Weights of a small model that predicts concentration at each pixel: decoder activation leaky_relu.
Rows from block 9 of the encoder of a small model that predicts concentration at each pixel, named by matrix and row number. Rows with one number belong to one channel. Each number is 500 + 50 x the weight over its row's rms, rounded and kept within 0 to 999. All counts start at 0. Numbers have three digits each. After the name is the row's rms in percent of the matrix's.
After each channel's rows are labels from the 100 images, of 14848, where the channel reaches its highest value: "top examples" is what is common among them; "peak at" is the part of the image that holds the peak. Only what is clearly more common there than usual is listed. The data: reaction-diffusion patterns (Gray-Scott).
# convs0: expand pointwise conv (encoder.blocks.9.convs.0.weight, 256x64x1x1), inputs 0-63
# convs1: depthwise 3x3 conv, stride 2 (encoder.blocks.9.convs.1.weight, 256x1x3x3), a 3x3 kernel
# convs2: project pointwise conv (encoder.blocks.9.convs.2.weight, 128x256x1x1, transposed), outputs 0-63

convs0.38 059:506499496501479500501514498478502500507500476503500511503448507476494788561500500489501499498388506502500556500501545568502497519373379505486500481493500563503501527499496495502482496587489535
convs1.38 092:499515473497436597501556430
convs2.38 162:500500500480500500502500435508498496500496495500500490500501499498500498500501500499500000500500498500500500500491497500500500500501500500500500501500500501491502502500501499491500501500498501
top examples: stretched
peak at: top left

convs0.163 107:500498500500500504500362497192500496501500493500500511493509500512500488498503499500500502500500501500501500500517501495646502501654500500497492500499503499501504500499500501499504500500502500
convs1.163 064:497494499504586506503621482
convs2.163 151:242500499501500500500500500500516494500499500397500500500500500500500501501500500500500500500527500500501500098500500500501581500500500481500499500500499500500499501500500500500500482500500500
top examples: embossed; stretched; feed 0.062 kill 0.061
peak at: top left

convs0.103 090:501514490500535501501500500500408500505499500341501499509500500489500499533500500497503476500499501487500491500501500762500517498501500500500471634500500476501502504500502499316506500500476501
convs1.103 104:540562506535550567552569536
convs2.103 051:501499500498498500516500500499500499488499501500496496501500500499500500508500500822496500500500499500502503501482500500493500500500497500498500500499500500499503500500494571500499501499656493
top examples: feed 0.03 kill 0.062
peak at: centre

convs0.111 088:502500509493499497501500478500505500499500567508500499362388500505500500451500497500500500500774518499491451500500500501498500500574501510484499495500500500497493500500511504497516505348519386
convs1.111 092:497495488489509489484563633
convs2.111 129:500271500504500500500493561500536411488500500500745722519500495436500520323500498500490500508500500500500500500500505500510363500500500500501499500500501679500514502490500500500500599500499500
top examples: embossed
peak at: bottom right

convs0.10 107:500500501501500500503500498488510492500499502500467518471867499500500442500501511500500511430506500499488490500513501475500413499495488501493500496500500461501503501500500498500503502557515515
convs1.10 127:487501500506353512500505480
convs2.10 095:500500501441500500525500500501500498509500498559566491508506477439450500494501500499503587500536511501469500499501500500502504538482499500507506497511506500501501501500500513501498500500499485
top examples: embossed; stretched
peak at: top left

convs0.219 114:501497500494500512500292468500499500508500501498500502498500498501500530500500519500500500504500499500498490500500502462500500498835500500500500495500500500500499508500500500500497506500486500
convs1.219 084:499506493491426545506584412
convs2.219 155:499551399502500500500478500500493499501501500501592501496501500496418500499504499500500544500501498500499501500499501500501499501502501499500498500500500537486492500500500500500415440500500503
top examples: stretched
peak at: top left

convs0.35 074:478498500646498499582459501500361568567479480487473500628475450500500544432468507500501497500471549509525586455492466490499400500536500501514500493574505507505674448500495490548500505450447515
convs1.35 103:507540555545565441495421457
convs2.35 054:495499500505500500501453503500415504500496499500500511479500499499498516511500551500500497500454502500536527487535478404515499502466496503532597523500496502618591503501502496438500507510500498
top examples: feed 0.022 kill 0.051
peak at: bottom centre

convs0.50 103:502500504498340511486498483512504475501530500502500825484502521522500494464525499500600517467477517494498499508499544504500507498508501503500498500474502478500568497500493485495501504500552492
convs1.50 107:515509513556557560566572551
convs2.50 050:502499506500500476476499500500500488500051500506500500512500515501503486500560371500499500501499491494504448505500450514503503500502495494501499464501497501585474599500503500489500509501500506
top examples: feed 0.062 kill 0.061
peak at: centre